{
  "crop_scale_min": 0.8,
  "horizontal_flip": false,
  "translate": 0.06,
  "encoder_norm": "layernorm",
  "encoder_activation": "gelu",
  "encoder_fused_qkv": false,
  "encoder_patch_size": [8, 8],
  "encoder_width": 256,
  "decoder_upsampling": "nearest_conv",
  "lr": 0.021
}
Rows from block 5 of the encoder, named by matrix and row number. Rows with one number belong to one neuron. Each number is 128 + 24 x the weight over its row's rms, rounded and kept within 0 to 255. All counts start at 0. Numbers have three digits each. After the name is the row's rms in percent of the matrix's.
# fc1: MLP up (encoder.blocks.5.mlp.fc1.weight, 768x256), inputs 64-127
# fc2: MLP down (encoder.blocks.5.mlp.fc2.weight, 256x768, transposed), outputs 64-127
fc1.63 119:130127122128130118127136126128130131129111128128128133131128126132130132132127125131127129123116129142147129124129128128129118117126129127136129130126125129128128255119131129126127129126129123
fc2.63 097:128119120140124190127142124132128120103123120178132130154135126138128130128144127134127126131234150119129126128128132128126128128133123128127101126127139158144128119136119128133129123136128207
fc1.64 181:129130126126121123127127117118212125130117130133125132130128127122127120013127128130128128128117128129122133114127128125126131128131129127125127125128127125255143128131126116114127128142121128
fc2.64 242:126130128129121126129128128126131127128129127131128128130128127127133124128135135127108128126129128127121105129130136130130125128127146127121121128120128128128128126127128091127128135127127022
fc1.65 207:125132130126129129129128131118129130134126128088127127128136128128128129129122127127126135128128128128125128129127128128129128161127128124102127130130134130128129129128128142124131130125127129
fc2.65 317:128128126128131163129129128128128128105130136118131129130124128128135132128127127128128128128127129121127127126129135128127128132128128128128129128127128129128128128109121130128127127129129130
fc1.74 287:127128201126125129126128129128128119127133126123028128128128128127128128129127128128127129129128129127130125126129127128128130136129121128125130126128138128129111129129128130128131124130129129
fc2.74 186:127124127126130120131129153129128125123131126119130128121125128128124130128129128128125128129131124127128151129127152128126123125139131128128118083128128129128127128134129247128127126128127161
fc1.76 288:126136127128128127129128127127128129128128128128130125129125128129175152128127112130127130129129128126128128113127126083128125120128140129134126128128132128118069127134126133102129127129131128
fc2.76 183:131117132128130121127129073114127125127132130128128128125118126125108128134126119129129127130131132128127171129128124128133128134130130132121139126128129133130128124007128126125120135122131119
fc1.79 301:128128130128128129131128134129129130138128129128132087128127043118147130128128131127129124128127127122128127087125128130128128115130130119123128128135000129127126159129128127127129128128130128
fc2.79 219:130132074136126129144127129176129128255120122188126130109128128128128126132128129130128128130161120126128133130128133129128128128127118134163140157126128129128128129048121127125127134130128128
fc1.80 301:130130108127137129128127129130125128128129129128255129125131128168128128125114128131126196127129140128128111128128129128128129131129093125127127127128128125128128126128128131130129128130141127
fc2.80 225:128132130128127127128123116130130129125147112130165129125126124133124134125135185131132128126097127128101127134124133140127092130127056128126124129117131120122130129131125130130130130140128129
fc1.85 241:128127123128128128127127131125125114124127114136124128128117129127128134124128126128089128128127128126128129128132131129131128100128131133127127128132134128121128128130129128121127127128134128
fc2.85 154:129127139129131138128134128127147135130159136168155126130130124133139153129127129126255126128117125128129131127139140130129131124122147128128127127109128129127121132064131128127127125121124128
fc1.90 248:149128128129126132135128128128128126124140130129007122044129128130128127127130127128128128129130128127128123131127152127137133128128242121128119128128128124128128124128128128132127130128129129
fc2.90 193:128128128123162128128129122093128139117130128079127129124129255057076137128127095128110121146125129125133255097128001128127126127123172130127236151124126129126129120107122143129128128128131094
fc1.92 177:130130128129129129120127129136127129140130127129123128128128126132129124127128128128128127122129128126127125118150128128128130128128120129131128131128127130128131130146127147129127128128128127
fc2.92 134:132119127123118145128128124129128149126114112123126134099126195130155107126117103128128131123126118128125127168107148131086126128131125128079141104125128128129126130118128132131127126126128129
fc1.95 213:128128125128128129127128125144127139128133127127118127128131129146129129126129121132128127129129130126123128127130157128128128128130132129128126116128118128128130130131126128128129130128126131
fc2.95 108:127132151132190132148133151130128133155131132158139130127130116121125128128130129130123125127134125131127111113126124141124128141157115130128129123114125128130143129089131138129067122126125169
fc1.100 185:139128124129128126040191127130131125128126128127126070129132126128081226128118128132124205127127129128148129127128000126128128134128098130122128128129151127127127129126134128137131129128125133
fc2.100 173:141136128123141139128122125128128129128125128148129128129131128129128127127124124129129131125145131129131128129130194116132126120127127129128123131128128078130125123133128126128117128196127128
fc1.102 133:117127125129135127134112128127124253117128131128132134130126128131128129127143128126133128131125127127129131127128154131128100127128125127129128128127130142141129125129135121122127129117137130
fc2.102 193:102036130130128126130133133118127154124129255132128136129124068139131128135136127124187123131123131139132150124128129131095131096130128126127129128124128127122120127123106128128127128131127133
fc1.111 032:128129119125204137034145131129141137065121118132127149129114128157126147121116128123125117128127079131130105131128135166121123129124149104109128130116128128127119097099128153114161131142124120
fc2.111 010:123128129141120128136127132125145118128128128128128129125130121113128125126128128124127124128129132119128123132134127127137128131111128128128125171131130126130128127128128130128126128129143129
fc1.117 235:129126129128130127130131128129129132134128128128135128128127128129128126129129132128119134128128127126118129128128127138132131129126128097126135133129128125126138129126128169131146126110127127
fc2.117 420:128129128124124228129131128135129129129131128130129128119125115128131130130129127128128149127143128128126128128127094128124126128128126127255076127127127117128128128134128128128126127198126120
fc1.123 197:016129255125123129125129113127137124125128130137131130133128129130128134127127129128130127142124128116059123129127123127127133111133196128129125124124142128130130129132122128102128129129127126
fc2.123 166:129092128129129128148128111124128126127239124118133129173131160131131130128130132129127128116093129124137120128128103127128128132160129127126129129130127122127130131113127128124122118128128136
fc1.124 291:127129134136128128134128056129128120160127131145127129128105128126127120129136128128129078115173128128128124122132255180131113127127132128133128128128128127134128127129132123198128129111155129
fc2.124 217:128091128128127143126171130129121128127130152127128128133130120123125130141127119128099129128000128128130124126131118124126128128130130128126126127128129133130127128128128128128129123198128139
fc1.125 187:126125132125136126131128134129174131129125129127142116129127127125128135130126130127128130130129128128128115130127110128123124132128131125128128127138074128124136128127130129127129128128127125
fc2.125 256:126133127128129126120102128123112127127128127130133127129128134128136128128127139131128125127127129130123128129097127125134086125136129127130128109137132128128128129129129128130128134120127127
fc1.130 154:128129127131127128125069126128128131125128127126128130131129127125126128132130129130128129126129129127135129120127128128125127128124128129126129129127070127069128129128128118128122130128129129
fc2.130 110:126134132133120136112160102126126132123126127129172128132128121127125124161123130134128140127130115130122128125140129120136059127155131125140102122129116128133127105128118134128128128129128132
fc1.132 278:133124128129110128128127127125129112128128128064115128129078129122134127131130126126127127103130130123128130137128128129136126129128126175135128025127128129136128129128127136129128128143128130
fc2.132 182:126132127124127129126125108137129125128130111129032128133180128128129140114131129130113129129146128132129136138129122129137127128152170131129128135126129114128125127194133125128196135124127132
fc1.134 108:129125126127131127129128130127128127129130125127127131129128128155128124130131122135131147109133128128095154126154128129127131131118126129134127128127030125125123132127124128120128127129127122
fc2.134 078:147128123144124126121127126125059123128127128103123126137127129127146114159126129120127176123125138137183128125136128130129127134187129133124131124234126130125153128127129131142128126082128126
fc1.136 061:225118133126160135122126133127129092126123132128128129131126127142128151128128117128115040134128136122132097128125128121130128132132228127125125128133133128126121130132128131121102124129123128
fc2.136 042:123128127157119124123127117131075177122128129133132129128138126125126128125123109136129134122126126150129128137126146131128149106134121142130128131139121129145125134129143129129149135128127128
fc1.143 178:142128127131124132128128130112120141136134136128127129130127128145128124128127144128125130128126127126128254129128129126128126017127125127129129132127128128128129089128130127125130128124124129
fc2.143 167:127126129130129122130125130139127128126133131135127126112128129120126127127117125128129133134157125128154162139129128121143137127128145124126128128130133113140125128245132134126123129136127113
fc1.151 186:126127128125135126126124128128127003130150129128130123126127128131128128128133125128144128126130128106127130127128128128126133137126127126127130124125129130136128123133131125109128129134123131
fc2.151 270:141129128128127127129114134140128118127022255128128128125130129133130128127128129128134131103131129129125127119127130131123131127129125128129127129126128133128126129129126128127126126130129129
fc1.153 162:125127124129129167129128132125152140128129121180129120101131128127130127130132127128128156128128126127127127133115129143127118136130130129124123119128129128128230129129131129127126128116135121
fc2.153 261:129087129128130120125117128127130128130042186005126127136130127128131127117127119127129118128130128129128127100125118133129128128089128128223129127129128127128127129126167124128170087091126178
fc1.159 193:151127128128131123128127128130127128166134129123126126121125130129062134129132125130129130124128128123129124127118121127129128128130128087128101119126131127032128127128127101095127127128128129
fc2.159 390:129129129130127127128139126113130124124129141128131127128121130130128129126128128128128128143130130128101133128127125128128129127128129128128134129128128128128126127103128128128132134128130125
fc1.164 173:126129123128129128128128255127126125128130129126126128126129128127135128129128132128128127127128128128134128131125000128131127128129131127129129127128127126133128135129118123128127125128128126
fc2.164 107:128133124130128163219134070107127131131129129128121127132145135154116127132126136126127112122132103130134130131154126129115133128135124126151130137132134148110131110127132128125127138106133127
fc1.172 283:127128129128132131128098128129129128128130130085138126138125128128128128114131130128129121122128128128127129128125129128153128130127138130131137128129128126124128118128128100121239101128132128
fc2.172 235:128130129128128153128133091133131129128142127128133128127127128129128128134128126126131128128128128129122129120128175128105133128128048128112145128128128126126128131129128135128128161142128099
fc1.173 145:127128123127127131125128123159136255131131130138129127128121128146128128128135129132151144126130130098138133130128129133130121124128128126127128149139156126124128122126127129117128125133150123
fc2.173 135:130125128133154122128120128127128000164208139127127124129140150129117128125118067130062129125181129127130156127128131130145138129127216129131134017140126131129123127131114124124128127127128129
fc1.174 213:130130133127125128129129124127127255104075130128126127126134128124131128128135128128126153145128128130127116126128127121128130105127127126127128124127123128123128126128128127122129129127162128
fc2.174 141:126128120128128129125130128139128129128255081127125127128104118124130130128123131128136132126130128130129127125134116128124126129138117123121128129127128132129129112193126128128120131128129140
fc1.176 227:157149126129128126035127221128128097130128129128127135128121128130132175128126128128127128125131129125129127128128127130129129128127130130128130127128089128144237131132130129128128128133126128
fc2.176 180:123129126129127129118128126161129128131129139147167129128126129130055134128123134126130146128128128129131254135130111125126102127134127127123129128131131135128127149106127130123137209127129130
fc1.177 045:114129078136136144129129127116135128128117084123131138139136128133127128135126115128125126125130139133118131133129138126126118102130128127139128130127110119127132121129142123130137128120129122
fc2.177 007:130128118129127138157124127121128129129126128110124115122129124128132109110128129127128126132129130126128128134128127119111123126124125112124128124131137128118121144129130128126152128128133128
fc1.178 302:128128145127128129128128127128130104131126130120127128127129130127056255127129127128118119127080122128128105128128132130127124130130128090026128128122095128159122127127128120163128134135128090
fc2.178 228:123135131128127097128111128112131127131129128088129128130120132127133127146101126129153136127123128126134136126137118121129122129129141140129126129122131128128129156115121129129127132141125128
fc1.181 106:137128129129175129126141129129127126127132129127127128128129128129130125129116126122129129111130128126133118132125128130130129121129132119136134151133128165119129128131131128131132126125135125
fc2.181 108:129128124127084132129128128141128130125166137126127125131128118152134130090130122119129073128123115127120126136107121129137151128128134121128128130127128102129105125128007134128128133206129105
fc1.187 255:131135129126255128120127123146128127128129128127128128131130128129127125128130128128128128153124128128130127128127131128128115129129122128129129129128128128125126127127126123127130131129136125
fc2.187 168:129134126127142128127135148124132123149133136127117127133144122124128127128124132135125128126034127128071128128126114129135126128130047123122128127121128124127136127129128126130127139132134127
fc1.206 111:122255132124130128135125123129136131126136127129125123125128128129129124126129130128129128128128128127127132128129116128130127129127131129131126121132123130130128130122125134130131129131128128
fc2.206 038:132000120147122128152131135129225130125133133123134156124122137132126084133124113139137081127128122094121101124118130131112139138129110127121127161000113138124112134130102128133128131125095031
fc1.208 158:122126132126129129127127123117128128119128126123127128128128128129118126128126128124128128128129127123129111207128122133126128128125127128123129124125120127128131127106130134125131126127126166
fc2.208 125:129128169131124098140122116117130139128126128121117130133097124127143128154085137137128131128125138131124133128131110130136103140148131122137129126137128127125128140128127079130117143154133121
fc1.223 266:128126128127128128129129126134124118129199130135128130128234128128128177125134124132130128128129127128128129129128133130128121129128127126195116133128056080126128131128129128113128193128126127
fc2.223 387:127135175129129140127130169128126145128086134130094122100127128125126138126128073128128128126125123126182125130128129129128129128120122128126129126127127128130128154108128128128129122129128126
fc1.229 174:099127130128127134142134132125126128128128145127128127122132129128127157133123129137128129122127127128161129172127128127128124128129125127107129118133124111128128130049127127128128128128077127
fc2.229 103:130124137153062125129107133121136147138128117125126107126129136100182122123117113117123134124128128122117126094138131116131120126130131131128126141133137124131123075128128129134122128093128125
fc1.230 173:128123124128130098133128148151127127255129128129141129122128124139127132130129128113126131128131123113129120129131129123128132125126153127128132127127101128129127019125129128128132130128125128
fc2.230 125:143127128132122146126129255128131127130172134122128146111130125141115126109129134129128089135125130129130132128118121130125126144131130126126125127196126136127120127135128126129126154133125130
fc1.237 088:126130126126121116126133125130150135127127122128128123177126130122130129180127128125126123125116130134127123146127128124125121129131118084128255125127133127132128115224129134133128131125137130
fc2.237 136:125138139119138128136126122128126134116127127117124124128129117126090125141134132125160139120132128131127108107129126128130133127125129129128000128126127129132123128123127128132125128129126120
fc1.241 192:139130155164130128096128131135127130097255128131131128157128128128127083128135125124127130131192129099130081124128128130130126124126128125128119128130126125130128127128125209253130128126137122
fc2.241 212:116123131115123117102131130127136128129022129129128128127145129217132127115245135129132086128110082131127128128096141063130100126130131129127127129128128129128128127097128128127128125136129130
fc1.262 247:146255127086128129123130128132124128135106128125130136127127129128128127128134130150127128130122127126125128130128004129129129123129130221128128128130127128133136127132129128129135135129152127
fc2.262 492:128000128127128125127129128074128128128144120167127127129112074128133129128128128128124128129130129127128128128127128129128128129127129127122135113128128128128128129130085126128128127128128129
fc1.264 271:096174128128128136128125139128127147126129125127127128128126128129133128128121137127128114148129128129120128128012115129135128125129130000128128071108125127126132132129127128111128129124128118
fc2.264 526:129001128128125129127144128127127130128141128128124128128128128127123128128127099128128128135128128128129128129129131204128128127127142128128119175129128127128128111126128127128128125132128129
fc1.274 341:129037114127116129128128126129215117128185128128126130122130128071128131128131142128130127129132127123127130129129128135128127129128127146129128128126139127128127134126127128128130128131145123
fc2.274 179:127136128129120127128127125130128127128116096130249122104129108128129128124128132128117120127131122128126056129125149129157207128139149129081130234127128137128106122126141128128132128120131122
fc1.275 182:128125141132133129255130123129126127129132125133107123124127128126127134128117130128127129128128132131136106126128129128128123128127125134129128135131130127126130129127129123127127130130128128
fc2.275 123:131139084147128123129117125129130125127120129129128128128143129137150128113128127121130128139121126137134126125145089123129128127124125131175123124128130120125128131044131117133129129135124130
fc1.288 336:128160125129127145123125076129126129129128128153124127116125128130125128127127128126128127140148128128127122128130255136129128128127212025127132130129132129119128128127127129134128129128129128
fc2.288 204:130126128124130128126100130129128127130130041126062127127116128130135127130130126128136092128097128129121255127125110126127127129129165131123138128128128124128129129165134129128130190129128130
fc1.293 226:130128123125126129121129129135082131124132128123128128131129126127126128130130127059131128130249127127129125126128127118129129128128126128127129128128126120128044127125128125129131129132128128
fc2.293 137:129130133209125170124124125130125125120128141157091126126128160129127129152128127133126231129123148129122130128127129129117128127134223113137130151132125124126124126130129128130165124124127127
fc1.294 281:133129127128129128132128129130131128124129129128128126122129126129128127160127123132125128123141128128128122093128128129129128128129129098134092107128128128128134126128113127137149128137128127
fc2.294 357:135128128128129128129132128128126127129130128129164128134128121149127122129123128128128120127096128128129122128128106129127128128128124129060181129127128128128128115111125133128125127129128128
fc1.295 079:192125124125138146116130131128136121127122129131130128123127128134130126130127126130130143129125124128127129131181129125122131128129135129131129126127129130130113122131137127129123133107128152
fc2.295 064:126130132125137134129129138115127129150128126119125122128148127179126137127138126128128127129128130128129119126011126181125128123125126127130128071139121128127127138127128127140131128002127134
fc1.296 218:129127126125128014140127129128129118124129128125129126128128128128129128124127127127126127128125128129128150128127127125127131135126127122076130128126130129125130130129125124134156130127128124
fc2.296 184:137132118126127193126118123168133127126124125127106128125129122129130168128151128128124127124130130128148115127125159130127129128149126131149112125126130127128121123134130125128145129130126129
fc1.298 217:130125129135137126126161128131125123128129129128128130128128124117131131127132129126131114127128129127126163130129122128128143117130127129128127142127127129127132161164129126129129126116128127
fc2.298 137:121134129106132132147128116122133131131129128132100129128005099134133127116127128124128136133128193128128128134125147131119128119129117122126089130135132122126122117127130129131112089178130128
fc1.301 185:121132125135141128128128128131134036137129128131129127126128128139121130131125131128143129101128132118129127124131129128136126185128128115128128129129123128122131127099126122167123127120175126
fc2.301 530:107129128128126128128207133129128129129128125128121128155120138130127133127132108128182128120095111128129127128128128127143125128126096126125106127128128142128128129128114075128115129128128128
fc1.313 220:130128084129129129126129132129128136121125128128138128127130127128128124134128128129126128121130000129132124128128128127129128129128125127128090162131106129150124255127128121128123128133126125
fc2.313 239:128127128127129110128130149125121129125121114182112125129125119133128125129130090128127138128114128128130136122132128129128128126124128128130155128128136128126128255105156128131128128109137150
fc1.314 217:128129137135229056130129127128128133129128128129141134125128129129128140121122159128128131138130128129128255089127127128130127116129127127127129000129127128132127131122131093120128128121132129
fc2.314 257:128127128126248109130128128129125127154128129129128128128129128108132135120129116126127128128129128127122255128128127127132116129114127119133128130130125129122121121129128130129122134128126126
fc1.318 324:129131235128128128131129127154145127122128128125146136135128129105127128127127126128128125130126128126129128129128126127126146255127130131126128083128089128126127111129129136134128130130133128
fc2.318 169:127137128134127102125113075128128127069133125128238128127125137133127132136129139127127132128172130129127126131129141128128148128119129126131091055117127122131135128244171104130130112097131125
fc1.319 294:143130128129132129129130129130129127126175127126127132117128128128129125123128118128132130122130128129127129134128127136130125127127132106128128131128128127128128125130137128129128128127138128
fc2.319 177:131125131123123139127131138131128127117058133124115128131130103130129128128128128129160145125125125132121122135128135127135128128123124128128132127145127119127128124129129127122125099126128119
fc1.334 178:129128130129128123000128128131126182125129126129132125129128128155129126131126152086128127116126129126120123129066160128131131126128133058130132124125129128130129128128125135077126127134128130
fc2.334 383:127133153126096141129127128127131129128128129124097128128122131127128129137128131127128122133129127127124123128130128127067128130129129128127130123111127129128128130128128124128125129127130128
fc1.342 221:142130131128128129130127127035126127129128125132130128128126128255128128128129129130126038125128126121135133125125128128126129123128127128130128131126248128133129129127125129145125134128129126
fc2.342 205:127136135127142128141125123029124128127135132131135136125152131130135129127129128130129134128126136138128133117128126127128130124129128128102123149110124131124127146143128126135099133133128135
fc1.350 180:127127127122130129117132124124134130127026130139111133129128129128128128125131127087124120129128131126131129128128127126095128137128163025127129126129127126122121126110122129135144147128131121
fc2.350 224:125129134136125128150104126131130129129129122129110128133133124130126128162126130131103128120192149132140127174128124139129128130128124108117128126123129205129129129128127125126133113128128147
fc1.355 215:010122152125127129043128124128130128127127138129123126131128128130128137127129129127129128188130127107128129128127127126130128117127126125127127145128137125130129130125137130128127127129130128
fc2.355 182:097129128128130125129125122128130136116241117128141128127119166100128128123128127122149127127128123128127128134142128129128129134152061135128137126125130125125127130125119150128127205112128127
fc1.359 239:120129103128128127126127121130128128255128128129138126126134128127128136129127128128128131128128128129125137128123120128127115128128136128129131128129129128127126130130128128124125139129128128
fc2.359 149:123123129131126128130130127139126125128129000117128128138124119128130123129103132126125126131130122121129129132141129125126129128131105124133130128127129128127122139142130125128127127130130128
fc1.368 085:130132135128127132135128128128130129132125118132124133123123129123126128127128131127128126127126127127119115128131130127128136124128126132125136125129126140129132129130109126118128126129157130
fc2.368 032:132129121102163136128128124121145124129125128129119098187131145144123128157120130110128131127129128112123142128123127120129103127121129146129128129128124152150118134127127115124094154070128133
fc1.369 210:127125129130128128128127127127127132130133130127129131128129129130125129127130129125128129129150127130128128126128129128130128121128128144128129128124126124137126123135128127128133128130126132
fc2.369 190:125130129127127124129127129132125128126129135168128128126133127129119133125129117134133128131130128134106129127128131132128127128130128128127255127149128128127128134116130077128126128146128127
fc1.377 276:039125118129132125128128126132126151131127125120129132134127128082129130128121127127128128123128123127128128128135127125129129119128126129126128127128127136138128129077129124131000127130154127
fc2.377 340:127131129125067128129127128100130128129129128129128128121131129124128127124128129128129125128127130128126223120120126128134127128118227132109166132100129126128128127127128125128129136123127145
fc1.380 197:128126142129130129126129128121127130129131129126124129129130127128129125133121170128129125135128129128128127128129131128129048132128128142127128127126127127119128025126128128139125128132128128
fc2.380 114:126125237128124116132120127055125131142122153127226120131131129123097126129126140118129120124131130126161161107124157098139097128127172127139127142135125117129122109165131131129135126154128119
fc1.384 146:038128127129147129125128128133128122143117131146081129130135128131130119128128128128128127128128128132128150128127130128128132141128137134128128123123126129124129146132126115114131129118126131
fc2.384 111:128126129129128129126125125128119128129255132139126133121129067104129126128000123131107132148117129150176130130116124127138125128111130124121126123123130218129130123108129128128123127127134125
fc1.388 169:127117128131130152128122157128125142131128130125123129126128130128127050128044121126131129135122128128121129126128125127129125128128128132131129128127128128127130113130127138006132126128128126
fc2.388 207:129143130138128127156139131128127127129127129132108128199129129127139128123068126130130126129121128133161127097142164150126129127114130126129112129124128138130109128061108128127128128188128255
fc1.401 233:128127132126139151130123108131129136130129126154124128141044125138127128127130124126131124132128243128124128035131095127127194087130127120127191177127130129117149087123135118101128132137130131
fc2.401 323:129162128128128073126127127128128128130150127091110129102236123138114137127109129128108130128147128126128128128130133129127128127134128130128126126113127128128129255125125131128128128126128127
fc1.402 326:131128119128126125130128128128128126128125126127115127128132127128128127128130128129138128094122128130128117127130128128128135128129129139119127131128125128129126133128128132125129126128129127
fc2.402 186:130163131129136125184112102121130128131163103132126128126128128124127127127124133128129129128050127127123128082124134117135142137132126128128121123131128131128124118234130133127120135127129128
fc1.407 055:139127112130137142120128153127127127137139129130113128128129106131129128088129161128129128128117125128151073135128127133137128012129131128127130129129128136125129128128128086133111128117129123
fc2.407 083:142122128128134119140128116117113120131127128128127132128128207131133129158131046127130112128185181129129130134127146162129134123141129106131129133130129127117137126147125110133112136129099127
fc1.408 169:132129122128127129129128130130093126125129124128123130121126128130128126129128128128140128121133129146129129120131128128133096120139128127131128125005117127129128130129128122133127157130127130
fc2.408 153:136128128130126130133118138128108130118129130127128132132121132128147112124127136126127119108128127134112135117125129118128022119132128129134130123255130147126127126130131126127130118130128128
fc1.409 247:124131112125128138129128129128119255125135134128142128127132123129127152127132083131126127105127151122126131128127125130087157112126088122129126133127207073128128101127127126128128125125125129
fc2.409 235:130130133088126106128130202130128134115132128129120127128128128130127097127126123127121129156135129127121110114127123129255124128127147131132128128127130127127127139124113134126134128125127119
fc1.412 036:255125145127141136115118147131126127125129152133118136134119126128130130140117128126129125173135128128133134146127122135127133132131129098129145114146129122129077127117141112063116112126147128
fc2.412 032:124128127129128129129125130128131126128128129128129102127160128134202130129126105137128127128126123126123130212122128112126124080123125141127128132132109117128134127128076131132147130129113139
fc1.414 240:089128129127124127162125128129130075140115142129129130105126128131128164130128129128133127119070128126128133134128129127128128129131111130128128131126132127133118129133129011064068129144127125
fc2.414 195:126127159103129128130126133255125126127130139124125129100189123128182215099126128130128129136132126127056130014128146138128122116067122127126087123149128129124125132070129188127131124134128121
fc1.416 265:127128130128063131129128129127128138125134255128128128127132128093128128129129128129126111133166129130130128130129131130129137128128124125124128126127128126117128129128129129124152127129130157
fc2.416 307:088129139132000128128135128125128129128128026126127129133127129127129128126128127127132118151124127126136127141125142127128128126128123128126147127125129128128127128110131126127128131132128127
fc1.426 162:141243129128130150129127123121133120131125128175129125128124130146127128137135127131127128125123128132128127130132129124126139131140129066188121129122130125129128120128131127096129127128128128
fc2.426 341:126000127128127113142127128126128130128132128127128129129129127127128127127126134126125127134132119128123131129120130128130134128116128126124133158119128127128128128127130128128126128128131128
fc1.427 218:128127131120129129175125135126128125125186127128126126129121128128131127020120136116115128130158136128129129127130255128128127128110126127128144120127137129132128123128127125131130128130128144
fc2.427 296:137078126127126129131125127130128127123128124128131128128126130129126125128135127128232129125128128128129126125130000127126137128141128130127132113128128129131128129127130131128128110146128127
fc1.430 166:118121122109128146109132127149126163049129129123130048122128073127124168130067129128127124133128127128129129128130130143127128035127128127129128128128066132126133123128128041128133233135130128
fc2.430 277:127129132125129020129129130129127125128129124146122128130155127130127134105131129127128128129126121126119126130127128133129127127124129127129146106130126127133125124128139129128129100131126100
fc1.450 208:129128133137127065116127214144130131137131163128133137125115128124122130128126218128131129129125128145134087134129156130128140097135114077123133125128246164138099082128129107067129124131128127
fc2.450 305:128134118128129131125128129148127134136152123162129128128100129127128128127131130126124128128127128126126131127126126128127124128121128126182126116128128129128128020126128107127127128000128130
fc1.454 299:133128141143127196128127112128131134130119128128138132128129122129129128128107128132128127126129127127128125128132130135195134128129088061129129123126125128124129123120128126127128128129128125
fc2.454 380:128127128126129051129126119126128125135128128130127128130141126128129128114128128128125130128000129127126129128129235127109128129128238129128021126128128104128128130176129129128125127131128129
fc1.465 256:097125131129138127117124128126121130134128127128129123130125128127126159127214122129129128127126128162128136127128129129128128099128128108014128165130118128135127128128128000136125128129148126
fc2.465 283:125130128136139146129126128116127126134255133128115128126145127128148128131130144127128073130127126127135129127129129128123127128142127127129130128128129132128128128191134129128128128128127128
fc1.469 056:144112126027120136112124132122121128123169157127123132136127127118133116135134117106115130097127132125135126121130128128126128131128127103043128153128131117130127127135128129128119136124126116
fc2.469 039:128128133140124126136128107139129129127127130113128121114129129129126131115125123136129128126125127126123125130095125133130130124132132102129129126133125128128117126126129132127134137128102129
fc1.473 067:128137125159129131128132130119132130131128129183122130127115139115126120116128127157112127142129194127120123131138118110127131128128124121127129133125116128126135124130117128130121128167125186
fc2.473 042:129094129137095126127116127103135130119129128035134130127122127140131127128127118127127125124125000125117130158138128125132123124122124128128121125163133131128121127124127077138127126122140129
fc1.477 246:166131129128130128125128136134127127129159123128142126120129128123129129131174126131128127106128127098140125135134129131130136122128132127128128127128144131120127066133129129131127129128138077
fc2.477 185:121130115131129107130127128128126126128128151125129131135132144067125122130133128127255130123128126125123128129130128123131121128138064136131189125129127132129131129128128128119155128165127128
fc1.478 128:128131127127130125131127128133128126129129159129128134127122126129127122131125128119136126122128126129130123128126102127127130135129130127123148125126129133128129134128131130124129128129122135
fc2.478 106:140116118128129134129090081149135124124123099125122128129132116134123130128126131128128084132128132133129132123124131132128129119132128132126130129129115126127130128121133129123169133128121122
fc1.479 243:131103119126128128128128128142129130125130129118136134127125128128123133133127127130129129130128133128129126128131127132128133126128128077129128128128227123148127122126130155128128129127140128
fc2.479 185:130125128126115126129125127126127126129105134133127120065149124124127115126119139126195127113145127128016120125135127126124129130097132124130121128116129130128127129000108130128127136098127123
fc1.493 283:149132127129128129119128125128129220114000127129120127133128128135130126129139132125129129125128128126128127126125127129128123127128128138129148129127127132128128128125128178125127127128133127
fc2.493 291:128169119127112127126126128130128118132255128116128128127129130129128129130131131128129128131191128130128147133128130126130127123102067128128074128126128125128134129149127128128138128129128127
fc1.500 339:124129127128128128129128128118127126129130128102131116128131128129131125127130127161124128193126128112128127127130129128128127131127127122127114128140127127132129128129127128129128132128128127
fc2.500 245:128129128128127129128125128128128099130141123128123128130128130145130129127129128127255132125120126128138130116140130128125128133182163133132129127127125128129128127107130125129127127139128128
fc1.502 083:139125081131129116135128135125127143154095129089129129127126129128127145133132127129179124131134127133128128128132130128111106126126129129128129129130123129126106129132129130111126128128128124
fc2.502 116:131124122133125131205167133121127132126126121129128128128128134130115128123122123126128129128116110132127124126128131107125132128134121124139160111138128133109132128131130131126128117128128126
fc1.506 235:118129127128136128127129128106128128126128126128137128128126126125128128100144127128125127128128157116128129128125146128127129128136129093128128130128128138128128140127131129129127255127136174
fc2.506 158:117123000157132126128124131118128173128133129131127126125117127118147130129130127127116126131130127122124128111191107118104141124127110136110132127127130059126128120132127115127156123126129085
fc1.511 261:130162126129137192127128179130164129127129130128131128128128130126128125130105128127128130128126074127126124159128127137068132128128127128087065124127128122117128128128128141132121128075209126
fc2.511 312:128110128127126127129126117135129128123125129126128126115149125129128128128137129129127147131134156127125127115128127107131129129127128130128185127129129127128126128130129114127128127129125133
fc1.514 197:132132130127137126128128121122163129106126129131087128073128130125129128128128129128128042128139127132128129129125130128119210127125134128127179128128127124128128124103128135126131127128128128
fc2.514 237:125127129124122132125123110128131120128129129120000131128129132127127128126127178128124135128122133133128115075122104130134129128129128126128129123130126129129125128128129125128123126122128129
fc1.516 215:129129112130123129126125255125132141217124144129148134055124126186128125125123129128129126156124124124128120125130128129119128115127135078127133104176130128129161136129130125125129129130129128
fc2.516 196:144113121120128128127128228128129105129202049125127128127110144128133125131130126129146129155126128129125124127127128130130128129122130129129082128217127122128129126180124126129129135128128143
fc1.527 301:126128098128131124123128114127128131133128129129173126127128128128128127127125190114128128125133129129131131128127127128129127128127127128128151129123128116127129128125128139128125133129129128
fc2.527 213:133124127131139128129126064128128104128131125100139133128127126130132131125131128128129129126131127131131147131128128128119129133125125124128123155131130121128125130147128126127103113129129133
fc1.531 172:127211131128128127129128127128134129128128128133128130130129131128125127124127139128116116130128139131148128128129129116121129128130129128135128131129124129126128127125149129132122128134152129
fc2.531 161:121122134207136125128129124124131129149130131129127127111129172146132131126127085130125120108127121127117126128117129091130123081139110131134181125128129141129117130126125129130128121132133122
fc1.533 132:133129108128128128116127127105128129127100125125145129126127134128129128128130127125129127110129130125118137122128127122128130128132130128137128127128125128128128128128131122129127128130126128
fc2.533 114:126113131126074145120132140132127126130130125070125128126129122099137128127093125124128127092126122150128128138097129126133134130124128125119128129128134135128126105125127126128135141111132128